Rows from block 6 of the image encoder of a small image-text matching model, named by matrix and row number. Rows with one number belong to one neuron. Each number is 500 + 40 x the weight over its row's rms, rounded and kept within 0 to 999. All counts start at 0. Numbers have three digits each. After the name is the row's rms in percent of the matrix's.
After each neuron's rows are labels from the 100 images, of 14976, where the neuron reaches its highest value: "strongest on" is what is common among them. Only what is clearly more common there than usual is listed. The data: simulated telescope pictures of galaxies. In brackets: how many of the 100.
# fc1: MLP up (encoder.blocks.6.mlp.fc1.weight, 384x128), inputs 0-127
# fc2: MLP down (encoder.blocks.6.mlp.fc2.weight, 128x384, transposed), outputs 0-127

fc1.2 070:530564510459544452488530463515524486566501532525517465502522476546498475442505456530487521506582448459533523519480465487520398498524543525458525481539420428514556558579425553480532533492489534459527513487493512520508471501495467431492493499523490520491400468500534449511471540485635511547520481504471490484583512488498509553479436470503525443412451514535477499423483491486576532522575
fc2.2 096:483385548500512534505579517557518543520487465544473525494494520552546542488559552529555535503499505506455437484458511506520516525452433454441544480515509509559511468435478551464502544462523467491464525524467533493437512502592482455509479446582439443481457540493416565525532528488456436536455466530427471513509498553484506519467506438539502540490529510477524409576461494473501548530561
strongest on: star cluster (100)

fc1.262 099:472504537434510538475473469483494475564531535491481473474540454546553482532554431476432494547550508533548506584561542490473493461481579525457505454478493481451524587507487537425497481557481464468459562478543499585473456551459503498521530500478517480436490506517470544540468496400502630444535495507531510508486526506472457465495534424483562452430487443518503569484474511517501452510469
fc2.262 125:441452506501481549495496531481523524503461476496555522501502521482550535525471559489521523444464480527470449475497482493490552512496503518488524516470555534530497416399584438538537479457608487516476426525468541466548529488615574519417462505488482429562532516488563556464526433512407433503504481541504458452483502508512504498495496517531495522573521597505446491527527511495474511444470
strongest on: many-armed spiral (45); winding: anticlockwise outward (37); winding: clockwise outward (35); two-armed spiral (27)

fc1.302 103:521580509519490445471510506524513483490507488549402459503556511508485512449485450523509493477521443443502503497467513476526471547460481516487476462562421429507541554571440590471458613463470485479491503506551497522521510543421562388508511516511479508485433538460475518486539614505557494502534503546499541466571542540484476549455461509524503508435466497495526436455480478507563513514536
fc2.302 122:526502531495460597479535554509557536502475468552455447475549532496582498505477508582507549468505543463475478501489492477483539564472422405470527497548501462555511491513488535515498430459507426496493477568515521529437443525471547435427443479527408439501497572484542546492537539528499478560499464589460426476509539522502507537436485473533496468487465489494566468454474488471519552511527
strongest on: ring galaxy (100)

fc1.13 088:524580537468498454536507500576513501562489492524480473490515464515491475449508430499495539480612461506508515518463558472521477514459493501444518436481433412493503541519421559475503558461499506438429576478570507505499501530433517409494546523526494521482498503486454516529508534455556525530510440511486567448575552505543494579492548429472528488418429513519493479501502453455513485513562
fc2.13 088:503414542498505496529540480523516452495429538497473531483435509544547535507470491500498543521510500520516419526489521531504467493564473417486565521494526485508502443471473496479554423482535496452469496602514506468368455481569579528429507524490484428439468535529552545559502482490444445467533514497505502510460477433513469505450517466518516540551480434543570495545443505478579480544496
strongest on: lensed arc (96)

fc1.159 103:561533447502495436535494479560476461497581555468439520508493480533459545449485489473536454545562429475478511506513511519563470485491487506508497499504460484466503544542385518482503585499384535493472535479549452522583493474396463491515536517506531550461467471454473484563522555443584504467525515475537564496501526463507483623512531507482537532430480482495482489510480484543505465470514
fc2.159 107:492533519468522438586465488549485415549446547479511574508443471578415512505518459435482484540559456571527549536485582479556415481488539509499480460422497460482469480509504497498517461514482478522450548477493490479506507494498493511526575611479514554512490496464573473581464478424473493436502500409498547480528515481506496479515547585498565518505439484494488508493481508471528462521516
strongest on: bright star with spikes (98); many-armed spiral (44); winding: anticlockwise outward (38); winding: clockwise outward (33)

fc1.227 092:513515536506518452504463512522454451491480548537472558507469530588463521500563527478516532530482505523499498485485549444569394496466520501516452486486507441513489507488478610488476553452474504538507545433413567450485490485527481484528520578512446509502429484504524441511523539478520425457508528458483549466622477585419490513509474505518541508443534544496523394503480499496482511551532
fc2.227 157:459579471494504465495470408504513455528467555516526480491547449547469477542454450490471460520540476533506600524503561497534464505472526610535452454471463490478476514528482514511423525532469472511507512438498446552462465518472498528534547534493507579552497476495564425542460464434526568462522512483503548517547539470480501398538516529486525430450466480510493549407584485514499472529497
strongest on: lensed arc (60)

fc1.170 100:495521479450522538527508504505446458513537541508493447473509435549562458523564481483418479584556545513499517563570566520524481483463526503505485472459511489445493591508470554438472483560496431510472587434554540581463474546439530511533548516458495498443479461513477527552490501423502592466514521520524532567508523546485443450519556432503529445432486493508514530490471524513532475468501
fc2.170 096:491438549507460522513497484505496510497460458446544547505443531474520561567496549501526487476477479509482504468472477510496524463485498492508526516476564517531496415408580396521607436510609485526500446549504514451566475470590561560448480505498496443529533446476554525488516441520416437508490502501506441497437486474532477533516496541538485524571546549504451454527507517485482509456478
strongest on: bright star with spikes (64); irregular (31)

fc1.167 115:448519432514541505532531494549536500532522452487489407473566479480502474456441483478520442516579415483418518537474494497494541558427458539442522486505434508494506524540462466524537537501463465485445576518549457548538555535429485487478557464485570528464527572469485592541517532451510514514523492476525573502464512493565494593510522470486555501508428474471474548462556497502470461478493
fc2.167 170:508518536436436465555486450530513468563451531439529532459464468532443479559493445468456502523531439551576568554474559512539458443503546555499458448415508513519462539526534469481530461529505485485454547467517488468482421528493543526528558575504552554489523460495553465542455444433504542457529507436498566500525555461512459450550563529480569500482469475535486533484514448489508450504490
strongest on: bright star with spikes (72); merging pair (33); many-armed spiral (26)

fc1.370 078:489604495476500448461507449477524489507472534518485470486552496519544513443508437530457516458538439451567479506482505504538456533488496521510515476523427420491608531585438551461475589467488562460488486506482490538526502533508584423485507497463535489520399530538542540493506531484540540520562491547501534468586542517505468550453441476516524491422457490509471478448491472522578487522501
fc2.370 095:516460514515514584499520583532473527511490468598485481521502508535572522520518566546556515518454599497426447490509501484501532535482434410469503487522535502516487452493489566523430475480497424536501490501500500522412456532496482464504461457558417438491475519493447531506538531486469471535454473565453419561487505551477533499471514469522481490484515531450581411506447517485492560524550
strongest on: ring galaxy (100)

fc1.259 090:499587531454520474442510475496531516497536543512466465481523499531549520447503397506447542483542483495565477517473474507467434509505518480485531484553410440495599558616433567438513554508465536446468495515468484530511431495478536442502481536440517488503405519553524508513469561483577533534569505491495499457550480524491486503456455445497494469491461458527525481448468486507577488513476
fc2.259 070:516415526473476572481525545518511511511502491562450465499478518540584522547514547537474533520471589515460431563495506497490529546537437408471488489515513495485500487454467588516444465481498440498474510495495489494371528553519475493528481454525405474448435525519441522520554550463487502522543528550496444563445517536437505493470551449526493525492533498511607435516478489497505476524511
strongest on: ring galaxy (48); star cluster (47)

fc1.210 110:493511489507556471514478531560456402471456497545478540514462518553455455484581530459523488560488528471528516474518581480571416490480545463509465523490514466472480489482463555471475501522452475554533549458484543508493498490458489461574505559538468552429450488446446476514506518510489452454507519479474506507569474568449513512519435562564488512459527513464489402496394520488502555521598
fc2.210 146:465580447518546516527472496529473479537539514543500410545597424540524499525438510524508403524541489521442538527491537477521517551464463537502483445501465517502479505537449483536406496547460452514503526451543437575437469535459431528490520470516450579555505529474512457538494524447546531491468496503457514574528559475529545445504523462483507441474445481460512542427572514487485516520522
strongest on: small (57); flattened elliptical (48); edge-on disc (26)

fc1.124 081:455479494434504534544541472507486464547484517517489518457491468597547473550572464477459489557596500546539547589562542577536506530456486538470554482450507496473494547480472542429501463540475499457441566495525501581462485494512521499524574523446512469433472498523481523552495470432481569454542538498562528527483524497478447452518523424528550486418483449523471548518481488479540451502490
fc2.124 127:447473514490471519465483449453528508502466486468540528475508561488507558533470512475518523440476456530496482485502455518481516503478499533526498524486523513509547412459574427469560491498562495540474429529458533467614495458582579550457474499449512455533521494487587556484526423521396447490526494505524485459459496472507454499510493594580506537568518568518422478518531505500489479444460
strongest on: many-armed spiral (58); winding: anticlockwise outward (53); winding: clockwise outward (36); two-armed spiral (31)

fc1.271 100:586474542488481510505487474507438501517504565522470515538462502530534522525595460539472549549489581528530496572518536502517420454516598453494470443481504458450508552490469655376488517495461533478464498441514485544490455535457449499523507481518437489472430430528487477491481487469528565475481529497520459553514506531444461494510520490457475484457559492511542461503448492529512510519493
fc2.271 091:497520537482450495475478487494498476503484514475539545475419523494471410582498515485505518532426501524557535526520522540528475486519536510564410497497522555491488489503594498460547407566508487538518462485473512421429361536508569536541535524505582542487471425462568456488462435479505487481528550487519524534521465511473492398542499521507481499516562510519510512473477481534514466449464
strongest on: bright star with spikes (65); ring galaxy (32)

fc1.235 038:420498575521476475500555481472548476480500517418450513527476566505512527501517490475539516482508504544526564513480504488487488521501488501501463536529533508523506527536500490457609427537505542542482476518551458514441411499443513516572502483534549562442541393531487479529494493541545561493483475515484418575435487475459566490531447575573487520552520401503584513498507520461504498470470
fc2.235 044:497502549470416561486499470485603520537525479456458488489465506506487401475464511513507520473457495481516562499480534471529596580479465495502480489516471538523547504493545471456574471476473464553510438543411548451496498530512570463541452499497458541533504528473541451407472515519506530496553508494530499434564533559465511506465508561537494495452514551481531353503555497527496493495476
strongest on: ring galaxy (100); tilted (59)

fc1.169 097:468572475503540476482486487487523482533564540500488531540469495517460486369485481430525520464499475520541474496523486515439425530477581522468542532527491442453597489584525521441536513557447565468509489518435539472577504471514543443486470528460531516500443558540511504542489534510555445487494488473469530481593428484526558481479448498456521557501434539511473510437471530463531506556513
fc2.169 130:515502470496537552474472564508511549503560496576487452561537478522535505453512548498521535478448569522422435522518490456459515555522468490461491491530498519490532528473476562578458602482493501489482450482452532454481571505503440465500436447522392475553487548537483500492512581482539510528486451543474458519489443570479600522470504417463497484478512541466551440497510540433469523527526
strongest on: star cluster (96)

fc1.245 091:496549531472541497504448496550448426532503522514494474525467425572495419497591481470488474555549513550513486515540573496534453481470584437468499488479504447449485555486469546423503473541466499503481574451537531558488445549464492455501551542514518501422441487481494523546502510443560519423456476483485495542504500516506461487501517480495550514409453450456528525490409555461490473490574
fc2.245 089:456472466486482513510471404459473491519513514451538508505506499503530565541479518477505481503490443541508466517550445520507508532500532562543488519470524558465539461472547394435529449540578522495478455500486503506521431472631540571477493468446494444549524466513580552524502426485445483469515494498528488503440472445497487468534533489508511527601532478538397543524558534510482477444454
strongest on: small (65); round elliptical (62)

fc1.107 095:549546519516500450459524504544521483498486519531427473463561547488514518441502445514498548476516460430526534480449517462516473512458475477480469491566427401514560514601423556466481589464458513498503522513567485557517460523432522435500487533523502507477438514474491517491519580524520512526513503541490501446601545532491472578459470503545477519448487495490537419437485495496590517507540
fc2.107 088:522507544475441613479521511497561530518505504529466454464572543525599513494462504547462585446486570506497470547502498469475524539509456422488514489499518477510515504484499555523473461459541461477479456556504536494395424510498522451444441469514416438538448557524564512523530529474502504526513456593471401486522507526482517497442510484521511488508482487541604455472496498456515527512512
strongest on: ring galaxy (100)

fc1.162 097:517570545467517473494529486515499455545524570479464512504514476602542511447534453504492503527593465503534518554533517498514401488483555487488528494491460373465546562554432569406508551485468528497482549505506526536505449502482522472476532545479504489462400508510496515585445511453525551455513514484528516464556486503500463520477503459472539485432477428517489510448462495490573477558538
fc2.162 067:535431580467433541478514527533567530513465493520476517481459542541539525497505506514484578495389595524516472532483523477470477493578485416458469478508516534483509498446539576578507493469529483514479436512445518422459545496532525444540444511531451481487455502538465480511546527484491454529522493558482433469449493522426508520475519510504522551502516539551588401525463493474519481568531
strongest on: lensed arc (56); many-armed spiral (41)

fc1.97 089:520534527508536421502517509533511515495496511553420511511562507483476520466480468524518486504530429411470537488461530482572462570472475527445481474569414417529530497567436565477438599451446501499492489492574469517496515524427517431542516521548502537460453511492456476467545567523523483536496511518466507486572525540532496570465459466517477470457475512493505421449514469545550554522543
fc2.97 111:505478534481453592478530518499557541508469496510471470464544541502609515496460510547478578444513523484500451517499485487490535538502469416475561504527523472536534493465500526531529431460561466457476471594511550499430429485526586453412442493507413405527500555512575555514505515520466467535497445574472423465497509500497483528445497440528519471518466492530525477491496501455514524505517
strongest on: ring galaxy (100)

fc1.232 055:540549576526512489573551426566496495606513529497472478451550482547534528500506394463472513565537535516501516497431542490524460504467521434481518461456482442500487531578494588489548499483430533496459553528576505513513472514459458447511537520495505509468484478512476517542490543433568529505457482445481487459516484489501525546493549448489567459424453438501524496433517480431537483525542
fc2.232 057:459483433479513488483483481487511483521506546502495502484527440565582544506457491483466513517465488557437427572529503527519482543531495522525527479472501492488529495471442569587483569495527547434481452475518480491408558474570511510434499469495492411566448532561546496549490507403567500451555517504519488587541468447470483467493546407452513491482510461555500533521532530479550479537466
strongest on: lensed arc (92)

fc1.74 097:505567510457529485506490483489531443548525585484480515506500458597533478455533430483464512543574484522521502535549511504512424531498551473477554466473467378458569546579449564418528482479498497450492536514500538567483462481480501483510542545499507475478391521523494494585474505466582541497521488480500515500558460530504481508497497442491535495447460442501491479447474522470585470540539
fc2.74 078:539426583460429506495501527547549571525463498513503522483450527524499545518502515505503598500390578537508501530480513481449449484568486462452467472512519556495498500467548558564520515458513477543473438493423522387481575503540505479556453486544463492504466482528469450493524502486480481533523470513474457491445464534416522497489524504492517537509538554546574408537477488439502486543533
strongest on: many-armed spiral (47); star cluster (33)

fc1.203 095:530519508480509400568543495604520493535484506492460509474498496525458500432471467482548519519590435516495521521440567521555473485513459481479511439475472467514472506501461527548517553422491504452439551523531472473523524491470485428491534562539505553489477468439507495565485533429540462507533503440453563453567543507535453629493533482487549502433449466484481463536506446497509476516554
fc2.203 117:487504537444470465518502448497504426532425574468496528450497502579485557532501434488459563529548445542566496565495565510529421482478502487510504470458492437485505489521490515467499476479498489486461533524472470506455436494495549508486568589448515476473465505525614498584493478419478493437575533493526551462549521462468439485486549535516565504504465462562525489487472472514571436534481
strongest on: lensed arc (75)